Weights of a small image classifier: patch size [2, 2], batches of 64.
Rows from block 4 of a small image classifier, named by matrix and row number. Rows with one number belong to one neuron. Each number is 128 + 32 x the weight over its row's rms, rounded and kept within 0 to 255. All counts start at 0.
After each neuron's rows are labels from the 100 images, of 14976, where the neuron reaches its largest size: "strongest on" is what is common among them. Only what is clearly more common there than usual is listed. The data: gratings and oriented noise at many angles and scales. In brackets: how many of the 100.
# gate: MLP gate (model.blocks.4.mlp.gate.weight, 768x256), inputs 128-255
# fc1: MLP up (model.blocks.4.mlp.fc1.weight, 768x256), inputs 128-255
# fc2: MLP down (model.blocks.4.mlp.fc2.weight, 256x768, transposed), outputs 128-255

gate.407 [176  96 155 113 112 109  58 143 112 175 107 176 133 120 141 134 124 112 123 133 132  98 103 144 156 127 154 153 149  87 102 179  91 149 109 108 168 164 105 152 120 122 108 105 117  62 133 103 111 131 114 140 136 181 145 115 117 118  89 161  97 153 174 110 174 103 136  86 121 108 128  87 104 149 135 189 123 134 102 174 144  82  56 143 158 176  37  67 104 177 124 160 103 126 122 147 188 132 135 120  72  93  93 123 144 144  98 173 119 128  72 115 130 195 174 135 111 173 146  63 172 126 122 184 100 131 119 181]
fc1.407 [116 165 147 116 134 125 156 138 105 143 110  94 113 116 129 210 152 141 128  83  97 139 112 101 110 123 110 144 151 106 164 143 110 107 124 112 108 143  95 151  85  70 113 147 180 167 119 137 172 158 110 142  61 154 136 147 122 105  77 146 127 152  68 119 114 155 104 100 151 129 183 152 150 131 143  81 140 120 101  78 135  97 200 115 126 138 128 112 156  87 162 106 145 113 146 105 131 125 110 117 140 189 143 120 168 120 134  37 161  88 136  94  41 112 120 134 130  97 122 145  60 105  87 118 136 126 135  89]
fc2.407 [130 171 106  89 167 111 105 111  93 125  90  99 108 109  77 116  97 155 103  88 115 142 113 157 139 141 156 141  94 113 115  81 161 191  96 147 121  95 148 118 157 136 111 123 161  88 139 149 122 148 118 156  80  81 152  79 131 120 215 148 103 138 160 104 118 116 128  89 143 133 101 157 109  49 134 197 130  78 116 199 138 150 110 144 126 105 136 118 130 193  88 163 151  94 124  83 153 169 170 167  45 102  42 102 126 139 103 160 192 163 133 154 145 129 113  72  92  58 113 155 117 123  93 115 144  97 170 108]
strongest on: coloured (100); filtered noise (77)

gate.714 [113 138 123 136 141 125 186 163 119 103  84 149  94  98 208 157 102 163 189  93 157  71  68 175 112 144 156 116 135 163 155 164 125 116  61 127 161 140 148  77 130 175 148 145 121 167  91 108  96 201 125 153 119 125 119 134 108 181  92  90 162  81  79 141 199 119 125 149 142 146 127 133 172 152 133 166 136  71 128 180 160 175 150 130  89  90 177  82 133 100 162 151 103 116  92 166  94  74 134 130 160 178 146 151 133 151  65 139 147  44 155 119 135 131 140 154 148 131  59 126 169 107 116 183 162 172 121 138]
fc1.714 [153 137 111 107 205 155 103 159 179 109  77 119 107 124 132 145  56 113 255 107 136 111 149 165 163  94 133 108 117 109  91 200 174 165  61 145  74 134 147 111 149 120 112 145 163 156 142 132 109 167 128 130 117  98 115 149 138 146 121  58 142 147 115 132 185 128 120 144 156 128  93 151 155 134  91 164 173  88 127 125 118 158 158 154 162  82 185 115 182 117  93 154 124 102 110 113 124  73 127  99 194 173 158 183 169 136 121 154  97 114 116 131 124  73 170 191 152 128 128 110 144 108 165 112 158 113 112 100]
fc2.714 [158 177 190 100 147 116 164  93 128 122 126 148  80  84 152 104 121 146 111 117 193 174 178  71  98 114 128  94 142  94  97 125 133  61 169 124 135 173 168 124 184 173 121 114  57 163 104 143 143 139 121  84  97 153  97  74 145  88 166 125 159  75 165 105 138  78  72 135  41 174 140 148 137  96 124  93 155 126 157  53 156 158  98 118 149 128 122 166 123 117 137 177 134 173 144 140 164 176 139 139 129 110 133 109  86 144  30  63 148  85 160 128 164 188 137 133 136 117  97 149 139 182 139 148 115  84 138 151]
strongest on: coloured (100); dashes (98)

gate.519 [148 168  99 184  67 122 107 159 113 190 177 101 101 160 155 149 128 155  89 122 160 113 177  99 116  87 151 175 132 205 115 183 158 144 133 136 123 211 118 127 131 124 129 169 133 123 110  68 172 121 106 131 133 126 144 163  89 143  97 130 154 220 126 174 154  80  67  58 119 186 139  74 100 122 145 116 130  96 142 155 158 121 174  92 121 177 153 151 134 139 172  90  87 109 154  87 197 178  71 151 133 164 128 109 127 121 100 143 169 109 128  81  55 127 189 130 111 129 184 106 161 104 122 153 127 150 177 138]
fc1.519 [124  92 141 107 194 137 105 179  95  69 135 134 101 119 203 104  94 129 104 115 117 153 156 130  94 111 114 115 144 154 157 132 121 112 144 128 119 108 152 128  98 117  67  54 128 167 152 137 133  75 115 202 140  46 112 164 125 121 166 127  70 138 129 126 191  91 151 162 165 141 168 106 118 114 132 130 121 125 168  81 157 158 101 185 133 136 157  80 150 147 105 124 159 130 171 124 174 117 152 176 128 128 105 153 137 160 102 169 154 154 175 151 107 121 104 162 152 131 180 102  80 108 115  76 150 182 164 116]
fc2.519 [170  91 163  97 112 158 117 127 202 125 122 119 170 136 173 134  84 121 140 152 116 184  91 125 166 124 174 139 105 136  82 142 110 118  71 102 114 154 116  51 116 128  58 163 133 113 129 126 139  86 159  74 123 132 110 144 137 118 131 102 125 163 111 121 126 155 137 158 100 152 182 109 101 110 160 170 175 111 153 148 144 115 159 159 113 147 170 117  48  83 132 116 182 115 120  90  92 125 121 163 106 100 122  98 119 144 155 137 130 125 153 164 168 185 126 103 101 164 103 165 119 146 114 156  94 136  83  44]
strongest on: sawtooth grating (89)

gate.133 [135 113 135 149 144  85 130 181  46 139  66 106 148 117 124 124 180 144  86 100  99 175 153 107 214 140 126 114 109  97 136 104 170  99 137  84 128  78 132  76 154 107 119 148 114  76  73 104 135 110 107 123 133 131 100  65 172 121 152  80 114  97 156 153 153 106 174 109 142 151 155 167 125 111 137  90 230 112 103 166 126 107 144 141 112 145 157 194 120 154 114 164 103 130 135 110 121 191 122 100 121 159  79 152 177 145 201  80 118 158  99 111 139 158 157 125 117 123 127 154 145 124 136 141  97 155 136  82]
fc1.133 [ 77 163 143 146 113 144 177  66 159 114 125 144  91 179  85 131 107 102 124 117 181 141 205 171 187  95 132 172  93 215 132 183  74 119  97 105 136 117 121 151 162 119 129 131 125 115 103 108 130 122 108 110  87 169 109 151 130  65  84 148 130 154 130 127  93  80 130 128  66  81 131 112 177  71 129 125  93 103 106 190 147  86 126 132 124 181 125 128 155 126 195 140  47 205  72 139 161  81 134 114 132  98  90 117 117 155  85 108 126  99 125 144 112 136 151 115 128  95 132  94 149 125 159 117 154 151 163 145]
fc2.133 [120 100 219 113 157 143 105 133  92  99 127 138 109 123  97  95 113 130 183 127 166 140 151 171  80 177 127 161 129  94 148  74 112 120  85 133 175 187 135 180 129 146 122  61 193 163 127 148 106  81 160 127 128 183 143 157  98 196 140 160 107 110 110 166 137 133 133 137 119 110 134 119 135 133 125  94  74 125 130 136 109  87 121 128  93  83 110 131 117 121 110 138 126 105 129 114 125 122 150 166 152 143 130 134 102 123 110 138 175 113  31 112  96 106 141 210 125 161 146 145 124 199 119 186 151 142 106 179]
strongest on: very fine (80)

gate.559 [ 68 135 139  63  79 139 166 117 139  87 113 187 155 112 139 215  97 118 183 145 148 145 175 133 146 132 115 130 132 159 181 145 107 127  96  74  77 154 142 108  73 140 180 118 120  69 164 101 109 124 128  44 134  86  93 105 135 103 121 132  93 127 101 171 105 166 155  82 130 158 108  74 134 122 162 184 126 134 117 165 120  97 147 161 109 177 193 121 197 137 145 120 115 138 158 126 107 112 184 131 103 169  63 127 124 177  96  94 134 176 140 103 141  65 153 136  36 109  65  94  74 117 161 164 169 122  91 122]
fc1.559 [149 149 112 132 158 137  79 120 142 187 100 104 172 143 116 156 163 130  95 126  87 134 102 129  89 127 113 103 159 174 139 176 215 117 147 174 173 110 125 130 178  92 134 141  95 145 111  72 118 131 146 209  95 134 139 161 146 111 140 145 157 105 159 134 145  69 104 149 161  79  94 163  88  82 107 102 138  88 144  73 148 207 175 110 112 133 114 120 107  97 119 168 124  85  72 138  93 112 131 135 136  84 177 142 148  97 131 109 125 134 120 114  80 144 129 134 166 102 139 134 191 111  88 113  86 162 153  76]
fc2.559 [143 118 146 118 151 174 125  97 132 125 163 136 147 104  93 122  99 179  90 139  47 164 117  56 136 103 116 109 179  90 112 194 124  97  80 154 108 120 144 108  79 221 145  78  44 126 105  95 104 112 193 106 136  81  79 147 166 124 102  82  98 105 162 106  90 180 138 114  80 160  94 154 120  85 203 164  92 133 147 193  83 154 146 127 126 151 113 109 165 109 130 136 114 114  89 111 125 175 134  95 161 187 146 150 173 139 150 201 126  81 158  94 185 135  85 151 123 195 103 114  99 122  73 105 180 132 141 145]
strongest on: sawtooth grating (89); low contrast (66); scale: coarse (46)

gate.75 [121 125 177  61  74 147  92 103 118 144  73  92  76 137 118 100  87 119 154 151 118 155 194  97 156 124 109 159 154 148 100  91  87 111 133  89  95  72 165  92 116  79 126 145 111  81 154 107 110 143 150 103  99 137 199 145 142 122  81 129 108  95 107  61 162  81 147 116 154 156 154 135 135 112 193 119 161 148 224  98  85 130 114 141 134 149 145 108  91 100 162 185 143 145 145 130 151 109 148 104 122 118 169 128  92 156 165 112 134 115 160  96 132 100 156 128 119 216 172 131 115 172  82 116 115 125 126 128]
fc1.75 [111 100 187  97 106  73 128 121 144  72  93 128 108 124 151  82 128 157 176  88 121 125 158  98 139 115 104 127 126 148  93 135 124 139 112 144 126 114  96 123 170  87 101 130  97 152 213 139 164 137 101 127  79 183 194 135 134 135  69 179 118 111 148 118 145 103 130 110  93 185 168  97 131  90 149  80 206 117 153 161 137 177  72 138 157 149  75 134 178 111 160 169 101 122 123 114 136 152 184 101 119 104 172 159 118 133 173  81 125 114 132 114 111 159 159 105 149 123 181 160 142 137 129  98 142 147  89 166]
fc2.75 [115 105  99 123  97 169 160 153  50  80 195 171 141 127 156 122 159 144  42  92 119  99 137 123  97 176 121 122  90 119 149 133 148 147 141  85 122 163 157 102  79 145 110 109 132  85 144 137 102 128 153 176 119  87 109 185 136 153 115  86 140 163  97 119 133  98 121 145 181 142 144 167 171  90 146 157  93 140 112 120  88  81  89 125  98 129 194 137  96 120 137 182  89 177 167  91 168  89  65 150 119 158  88 118 150  66 132 158 160 171 156  82 143 149 157 107 102 144  82 179 119  86 144  76 147 163  98 119]
strongest on: very fine (56); stripes at 90 degrees (36)

gate.253 [154 184 155 103 160 149 110 130  91 126 140 149 162  76 105 128 120 100 156 125 143 183 138 130  43 107 143  62 123 173 121 169 192 125 162  99 112 130 103 152 129 137 101 121  83 179 142  85 105 184 113 121 148 189 108 109 116 149 156 164 162 155 154 122 118 127  74 108 130 159  79 128 125 146 117 142 107  86 115 119 123  99 123 136 127 208  90  53 120 129 164 117 135 116 134 123 134 136 156  79  79 126  99 145 143 154 123 186 126 105 166 132  39 129 164  87  80  94 125 207 109 150 111 138  87 147 161 102]
fc1.253 [141 153 154 117 139 101  72 166 130 151 106 116 123 102 126  75 154 132 165 105 147 146 142 153 112  85 116  92 118 120  63 173 174 138 180 133 116  72 101 129 147 134  94 185  79 151 128 146 136 139 147 161 186 168 142 153 128 171 121 148 152 110 170 115 136 160 141  84 121 136 124 131  73 137  80 113 125  83 122  94 122 118 159 102 216 144 129 135 109 130 175 140 123 119 180 111 113 105 172 182  72 150  95 173 127  76 147 120 151 170 139 117 103 104 164  98 129  93 100 187 104 141 163  95 152 161 136 158]
fc2.253 [ 96  60 176  99 104 144  98 103  66  74  91 120 128  86 107 107 144  84 130 164 143 158 111 153 199 193 144 113 126  55 135 160 117  63 156 155 120 183  97 122  91 198  92 140 179  58 158 155 104 178 129  90  78  79 147 138 146 148 129 154 126 142  85 132  95  81 110  94  60 106 145  85 142 155 151 178 164 113 117 105 125 173  52 168 229 102 146  67 119  94 128 115 129 100  50 113 116 106 127  99 127 138  96  98 139  95 126 142 123 168 135 126 111 138 117 154 135 100 116 140 139 121 127  91  90 114 171 107]
strongest on: sawtooth grating (100); coloured (100)

gate.692 [142 147 126  91 116 114 104  89 129 120 177 120 126  86 197 192 155  76  72 146 132 149  90 147 144 128  99 130 182 132 157 106  93 165 144 141 151 135 110 109 145 149 116 157 176 103 140 130 132 210 184 136  99  96 124 175 141 146 111  90 118 138  57 164 159 168 146  89 131 116 124 131 187 114 161 141 104  68 157 170 171 138 112 119 107 144 157 141  70 159 125 129 139  99 160 131 128  87 121 167 113 157 117  74  92  87 201 113  59 149  79  89  98 147 144  68  90 165 145 113 173 110 124 126  69 126 113 147]
fc1.692 [ 85 124 148 158 143 110 128 127 108  79  69 104 137 160 122 104 139 151 135 125 111 143 159 162 120  89 165 136  98  99 109 134 132 132  58 113 136 138 122  98  71 126 203 160  95 158  62 139  97  94  64 112 161 164 139  92  98 115 117 147 166 139 162  48 137 131 169 132  82 172 125 151  94 131 152  56 152 143 142 158 182  29 110 101 175 150 108 126 171  81  92 149 109 129 123 177 156 152 135 107  96 118 109 162 127 171  79 123 180 141  89 115 175 116  78 134 125 138 113 128 133 102 193 164 127 132  99 131]
fc2.692 [ 84 140 116 144 159  93 136 159 153 123 114 106 131 110 155  58 199 127 144 196 137 153 109 142  82 108 152 135 136  94 154  88 129 115 116 113 127 162 121 153 187 125 119 179 128  42 112 117 157 128 101 139 143 120  61 148 161 148 105  94 104  83 129 173 150 135 107  94 173 117  94 148 107 198 137 150 155 131 179 147 103 150 117  76 147 102  82 111 167 135 137 120 133  97 150 116 123 107  74 115 135  92 130 122  62 151 144  65  40 139 100 130 106  84 119 130  75 138 166 120 119 135 103 142 140 105 104 125]
strongest on: very fine (66); sawtooth grating (65)

gate.273 [ 98 118 106 117 167  95  66 146  97 168  92 230 124 163 162 128 147 161 139 103 119 168  70 115 165  89 105 107 136 141 149 160 154 144 135 139 132 117 144  97 113 133  80  92 140  88 135  58  98 141  98 136  56  98 119 128  95 119  90 145  94  95  90 169 105 190 158 129 100  91 136 158 112  82 205 138 150  81 125 158  98 147  99  84 157 147  93  94 149 141 127 156 159 137 113 137 141 146 168 134 134  93  34 193 115 133 104  97  93 125 122 165 145 133 139 102 134 155 188  96 117 152  98  89 146 186 148 110]
fc1.273 [136 168  92  65 113  83 119 118 110 190 145 143  95 147 159 129 141 169 135 125 119 166 136 146 118 153  37 128 127 131 123  98 162 156 130 149 118  64 126 115 117  92 123 109 112 101 126  80 106 128  80 195  80 206  85 152 164 121 148 127 116 148 145 146 105 154 184 167  80  88  87 106  82 141 181 142 119 156 145 141 153 129 147 120  99 142 106  72 106 132 201 127 113 143 122 137 120 113 112 107 116  86  97 186 113 128 108 172 157 117 138 150 185  53 124 119 144 182 173  46 188 137 104 114 132 154 126 147]
fc2.273 [ 73 128 139 111  97 146 120 124  91   9 151 197 159 105  62 102  93 131 137 170 142 179 118 121 149 168 112 140 219 102 152 176  98 125 144 151 162 112 125 145 147 180  72 171 154 125 157 144  84 148 102 120 115 180 120  84 107 123 111  87 163 124  87 120  96  95 150 112 120 129 101 134 183 129 163 153 134 159 133  98 134 191 116 142 165 107 107 121 151  91 142 141 105 161 113 191 113 135 101  99 121 171 134 150  89 114 106  71  75 179 135 139 128  86  64 171 103 164 161 128 134  81 122 146  93 168 107 134]
strongest on: coloured (100); sawtooth grating (83); noisy (68)

gate.680 [ 64 192 122 140  86  87 131 107  96  62 109 160 101 104 109 156 158 143  97 147 209  94 141 108 128 129 134 127  98  76 152 155  82 117 155 191 116 141 157 166 123 127 150 100 149 124 169 105 140 123  55 148 134 127 121 126  80 172 146 129 129 134 158 122 105 110 113 160 110 149  83  96 123 180 119 147 107  78 145 202 168  86 147 168 124 114 153 188  88 131 138 142 112 113 135  90 105 116 129  93 152 145 101 202 101 113 101 113 118 127 132  94 107 104 195 144 143  95  96 140  51 147  99 114 135 157 156 111]
fc1.680 [120 163  95 145  87 151 118 123 106  42 107 225  86 110  90 137 170 176 114 122 168 110 174  44 142 123 117 108 123 144 203 118  94 115 123 109 159 160 143 195 120 123 135  74 112 111 119 122 153 113  97 180 134 112 102  94 192 128 145 145 150 153 118  59 138 127 126 144 117 168 118  63 146 185 141 123  98 113 127 207  89 166 125  85  88  79 120 223 105  82 145 129  99  90  94 142 162 169 119 118 117 175 126 161 137 120 100 141 136 154 175 147 135  88 129 133 158 111 132 151 136 110 106 112 131 129 141 101]
fc2.680 [154 125 149 231  89 160 150 162 133 119  98  98 135 119 144 172 156  49 133 133 205 105 148 210 144 131  78 148 103 126 161  83 161 163 157 205  89 114 170 146 142  98 121 159 150  98  74 136  63 138 136 143 125 107 161 140 171 106 149 100 164 154 160 140 101 125 156  84 121 127 201 169 133  46 149 129 170 133  89 139 146 120 144 165 120 115  63 112 116 113 130  29  92 129 200 124 165 190 139 125 150  89 145 103 131 117  53 196 122 173 129  53 148 103 138 155  94  74 141 105  83 170  99  62 118  96 143 124]
strongest on: sawtooth grating (43)

gate.545 [106 118 183 150 157 153 102  99 144 136 168 115 118 125 179 184 178 152 125  53  55  74 160 179 141 136 109 127 105  77 118 116  57 201 128 199 142 162 155 152 113 169 114 102 127 147 101  89 108 100 116 114 114  92 148 139 134 203 107 121 127 156 135 124 153 157 172 168 135 145 120  98 115 159 140  93 194 142 119 112  83  89  89 172  51  98 151 120 129 101 155 124 124 175 175 154 148 100 106 102 171  98 102 125 188 150 152 121  78 149  68 138 113 133 121 111 162 176 158 127 112 126 122 149 132 152 130 164]
fc1.545 [106 147 176 175  88  95 116 170 136 122  98 122 119 113 174 113 143 128 183  65  86 100 138 153 133 170 114 125  97 143 190 171  83 176 123 108 178 101 114  81 117  98 144  74 165  75 128 129  61 141 105 109 150 107 125 135 127 165 137 167 136 155  98  96 160 152  99 132 175 105  93 114  97 150 165 108 135 152 151 117  91 159 117 194 111 107 165 139 163 147 181  97  93  95 114 148 165  90  70 147  93 119  91 136  90 111 127 123 116 130 127 187 116 126 150  79 163 189 106  76  93 152 113  95 159 170 126 150]
fc2.545 [ 29 109 130  73 172  95 137 143 151 131 102 111 143  76 106 133 112  92 150 103 131 147 134  73 152 146 129 139 123 122 146  81 130  78 105 177  66  97  66 114 113  74  87 151 134 102  81 134 121 135 189 112 102  93 140 151 116 185 119 175 137 121 105 104 157  69 135 181 139 198  90  97  74 116 106 137 157  61 133 165 161 171 193 158 134 118 167  79 138 159 174 172 155 131 221 154 111 108  92 129  78 113 104 136 101 114 106 128 123 122  86 124 106 163  88 111 134 116 151 107 121 118 102 141 102 112 113 197]
strongest on: sine grating (73); low contrast (68); angle: stripes at 75 degrees (31)

gate.507 [190 125 137 120 131  91 139 106 167 177 138 122 127  94 117 117  93 139 117 142  81 132 168 140 132 108 130  88 140 108 153 133 149 136  99 110 167 157 116 122 126 161 128  91 128 153 108 148 119 147 107 156  89  73 140 104 144 131 150 154 162 120 114 153 144 126 160 164  77 134  93 153 133 133 163 147 149 162 133 156 111 159  75 143  60 173 136 149 140 156 113 106 162 187 155  89 144 148 153 131 149  69  36 113 151 172 132 116 130 121 102 134  87 133 160 103 118 135 132  85 126 147 102 149 136  90 102  83]
fc1.507 [153 177 163 171 117 192 142 136 136 132 119 150 135  99 130 126  81 117  99  95 132  82 100 125 135 103 212 175  79  65 128 170 120  96  75 159 156 134 114 183  90 139 103 131 104 119 125 143 104 121  74 154 128 109 201  82 137  87 136 156  86 114 135 204 137 157 151 190  48 157 154 126 179 127 193 169 156 118 129 157 129 152 121 110  72 118 165 121 105 188  92 180 133  88 173 142  86 156 101 107 168 103  82 141 108 197 120 192 128 157 140  66  98 104 165 106 122  85 143  58 141 155 126 147 142 179 117 122]
fc2.507 [106 157  75 144 106 115 115  99 105  94 101 141 127 149 167 212 152 133 115  96 212 111 139  84 150 168 153 164 141 134  85 130 127 104 122 154  85 116 174  88 140 101 108 149 185 167 134  75  88 123 137 126 128  91  99  81 178 118 148 163 164 118 146 131  89 153  99  78 183 132 108 152 153 100 155 113  81 120  97  73 158  74 128 133 134 151 130 162  87 111 161 154 102 127 166 117 130 130 104  80 160 165 172 164 150 185 164 110 153 128 122 100 146 156 118 162 119 168 153  69 159 150  99 177 123 129 117 130]
strongest on: sine grating (96); very coarse (68)

gate.296 [121 126 153 102 114  96  97 100 132 128 174 159 111 147  87 131  99 193 164 134 127 108  80 185  77  90 107 117 129 143 143 147 180  94 148  85 146 140 123 107 128 101 153 139 147 177 176 132 144 107 132 105 116 125 115 160 109 138 103 143  97 148 132 115 166 109 150 123  72 165 140 153 113 182 113 165 168 105 123 170  92 154 174  43 110 171  77  84  89 107  95 103  62 151 111 128  99 109  81 122 145  95 176 147 123 112 150  87 114 103 130 128 142 111  83 155 147 194  88 101 164  50 159 150 133 135 141 120]
fc1.296 [132 128 134 153 180 169 160 133 161  96  84 103  93 143 184 157 201  97 160 106 144 162 111  70 149 130 150 182 131 141 139 172  82 168  94 109 121 134  76  86 142 126 178 147 122 135 129 131 113 143 140 143 113 175 131  94 136 153 101 123 123 103 149 127 124 116 196 163 164  74 135 112 140 118 123  90 129 157 151 116 149 121  34 165 128  97 147 111 138  75 165 167 122 117 140 122 146  47 101 149 126  96 102  94 150 109  98 132 102 193 149 181 126 106 163 125 149  79 190  91 136 182  79 145 128 179 113 167]
fc2.296 [173  81 100 141  88 108 109 121  81  63  81 134 128 154 119 118 191 102  99 130 100 120 135  81 110 135 128 127 175  89 122  99 139 106 130 154 139 114 149 124 114 114 180  61 163 150 125 160 146 146  96 148 154 134 142  93 151 124 111 177 108 125 129 151 127 144 146 118 129 138 160 148 118 117 136 165 119 110  74 109 119  74 184  53 142 168 193  97 131 167 120 116 135 187 159 148 109 179 139 130 101 135 138 109 180 146 113 128 116 104 112 180 100 160 114  95 109 164 117 146 147  90  85 149 133 142 160 127]
strongest on: sine grating (83); very coarse (64)

gate.544 [123 166 106 169  93 176  92 127 145 115 129 120 163  73 180 151  65 127 108 102 132 142 102 112  81 144 178 100 180 121 177 156 138  81 166 118 187 161 148 101 132 159 106 173 135 110  99 127  90 103 174 130 142  90 136 116  48 127 103 161 102 168 160 112 100  92 139  74  79 155 124 116 183 191 145 155  90  48 131 114  86 121 112 133 152 147 131 101  87 132  91 129 154 120 156 125 128 168 101 137 138 133 118 109 188  59 127  63  86 177 148 157 104 159 139 133 166  63 145 104 138 158  83 122 110  92 126 112]
fc1.544 [135 104 194 157 130 168 126 177 153 131 120  80 151 111 117 112 168  91 141 123 125 158 111 152 123  91  92 151 131 151 120 107 105 134 168  80 179 108 116 126  79  72 142 103 149 158 125 128 141 144 135 143 127 106 183  85 166 107 102 108 186 153 123 160  60 178  94 169 127 177 182 134 148 136 140 124 203 132 137 103 136 126 155 177  69 111 147 170 130 158 133 175 133 108 159 130  91 175 148 139 112 131 155 107 110 168 161 135 149 108 204 121 166 163 117 147 153  97 143  99 155 166 153 156 112 118  95  73]
fc2.544 [150 151  94 120 126 110  96 211 145 165 111 176 117  92 144 170 126  92 103 176 157 165 135 119 156 140  98  82  83 136  80  90 147  94 145 159 114 153 142  76 146 142 141 143 164 176  97 121 166 147 118  70 133  89  61 110 142  70  82 153 143 115  62 158  66 109 101 165 116  99 125  78 145  83 142  87 142 177 162 200 128  96 115  97 108 123  70 166  76 130 179 122 111  89 133 103 152 160 114 116 135 104 172 114 117 153  83 134 104  97 117 117 207 180 145 121 124 110  25 119 139 125 107 119  81 135 149 143]
strongest on: sine grating (58)

gate.540 [182 115 158 145 149 164  80 115 109 115 121 153 159 115 140 159 123 140 125 155 102  89 173 167 152 137 154 104 112  99 103 158 128 135 102 137  68 149 216 148 162 193 140 135 101 182 102 148  89 147 108 122 113 145 115 121 130 131  91 155 111 148 141 145 130 152 105 117  86 160 151 129 148 163  91 128 176  86 159  76 155 204  90 179 107 110 116 185  82 133  90 128  94 130 105  94 195 105 105 129 150  85 144 158 124 194 111  58 144 138 188 143 112  64 124 114  60  75 183 163 135 178 118 150 107  88  95  91]
fc1.540 [141  82  97 122 150 152 156 143 116 167 143 151 101 144  96  83 173 131  80 148  98 162  96 112 192 105 161  95 162 170 180 147 126 142 129 125 159 151 117  88 126 105 100 134 128  75  97 145  68 138 131 152 133 179 119 129 128 138 114 147 159 110 104 148 103 124 122  83 103  75 124 154 166 148 142 129 152 137 134 199 176  12  96 136  89  88  70  94 144 115 121 102 181 152 152 142 154 137 139  98 164 147  88 161 125 145 159 112 110 138 115  74 158  80  79 148 141 102  98 106 202  80  94 117 150 110 178 142]
fc2.540 [126 173 136 145 139  98 129 147  83 116 113 167 110 158 129 192 134 204  68 125 134  93 184 141 134 182 156 134  90 151 102 164 124 166  81  58 135 136 123 137 111 186 150 139 122  90 131 158 127 117  67 150  75 168 180 112 127 141 128 147 125 166  84  95 129  71  80  87 125 136 144 115 137 170 171 100 133 121  87 155 143 173 183  82  65 133 178 102  91 129 101 131 142 128  99 102 108 115 123 174 105 145  86 127 136 172 108  57 104 132 132 124 111 105 164 149  97 133 117 130 138 195 152 173 161  93 143 142]
strongest on: very fine (74); square grating (64)

gate.102 [122 151 116  90 177 150 142 124 154 133 148 136 110 139 215 187  96 133 166  95 117  82  75 107 162  85 141 143  93 161 115 140  89 108 166 136  82  88 115  80 134 127 116 111 129 161 171 116 133 148 132 121  87 132 128 179 100 194 107 151 130 126 126 156 125 137  92 136 180 150 126 135 110 110 142  91 151 143 118  78 130 122 149 100 172 118 119 156 124 107 155 152 156 103 130 145 118  95 169 136 122 196 118 166 176 129 113 165 151 192  52 130 171 154 169 118 102 171 121 138  97 123  95  97 128 143 108 144]
fc1.102 [166 167 141  59 117 189  77  77  82 192 158 104 125 129 177 100 104 160 104 135 128  79 150 139 126 110 168 163 109 143 150 133 136  75 104 127 102 123  97 124 126  83  80  97 142 156 121 132 102 158  86 151 107 113 127 174 141 141 128 134 158 124 142  96 107  84  53 151 159 154 168 154 119  90 148 138 102 135 135  87 181  71 161  76 153 192 167 124 175 152 108  99 151 147  68 126 140  71 168 105 160 188 139 129 170 205 148 106 133 163 117 137 199 104 147 132 107 210  84 156 123 160 173  80 137 126 159 129]
fc2.102 [ 75 106 147 163 156 163 192 163 125 143  67 173 143 139 122 128 166  79 120 181  75 129  99 122 161 115 141 100 130 116 111 145 133 139 118  59 122  70 135  93 129 127 151 121 116 107 126 130 117 181 108 164 125  98  94 165 134  97 169 140 126  77 142 136 105 191 112 119 218  92  81  91 124 153 110 132 118 121 106 164 136 112  96 104  70  89 181  89 178 120 165 119 118  92 116 175 196 131  61 117 105 130 169 101 111  88 113  96 158 130 170 139  86  98 116  96  92 135 150 174 146 177  95 216 102 112 116 152]
strongest on: coloured (97); very fine (65); angle: stripes at 0 degrees (31)

gate.320 [127 166 137  95 202 136 157 168 162 146 155 181 154 129 144 126  82  92 163 101 138 176  74  83 168  86 176  76 120 157  76 127 101  86 116 114 122  59 142 164 176  90 103  95 173 101 188 118 136 133 145 122 196 139 149 161 183 121 114 115 125 141  86 196 168 165 174 155 120  84 113 155 119 107  93 146  62 113 150 103 107 159 120 117 115 143 140 184 142 169 138 140 185 178 148  85 136 135 129 127 118 173  98 151 101 124 107 109 112 140 120 131 124 154 127  84  93 132 123 157 115 176  74 105 159  90 156 149]
fc1.320 [153  87 147 141   7 122 130 107  98 128 121 125 107 102 115 154 154 157 131 119 139  86 180 178  71 141  75 145 132 113 181 131 176 132 159 119 115 185 133  80  79 173 172 164  81 160  73 104 121 138 156 116  92 138 118  93 108 114 162 150 104 121 165  64  74 147  89 143 108 172 129 106 116 135 174 111 183 141 142 170 144 118 136 131 121  99 139 101 144 101 117 134  67 106 131 149  79  92 102 139 120  84 109 104 164 111 148 162 141 112 120  93 142  96  98 155 126 133 165 128 134  88 152 189 103 163 131  88]
fc2.320 [165 135 111 139 160 137 171 150  87  97 150 133 129 160 139  69 109 139  99 174  95 149  85  72 122 114 151 124 172 146  82 132 126 160 143 103 106 169 164 135  96 121  92 153 152  94  91  76 138  88  50 126 153 133 138 135 161 114 143 137 165 176 125 147 108 144 121 153  98  89 138 152  93 144 132 106 126 132 114 149 121 108 167 112  99 134 135 116 103 165 163 113 119 106  99  70 191 124 108  82 108  84 114 145 133  57  65 157 128  77 140 146 122 164  68 187 142 143 177  74 119 195 141 119 142  98 184  69]
strongest on: very fine (77); low contrast (76); kind: sine grating (48)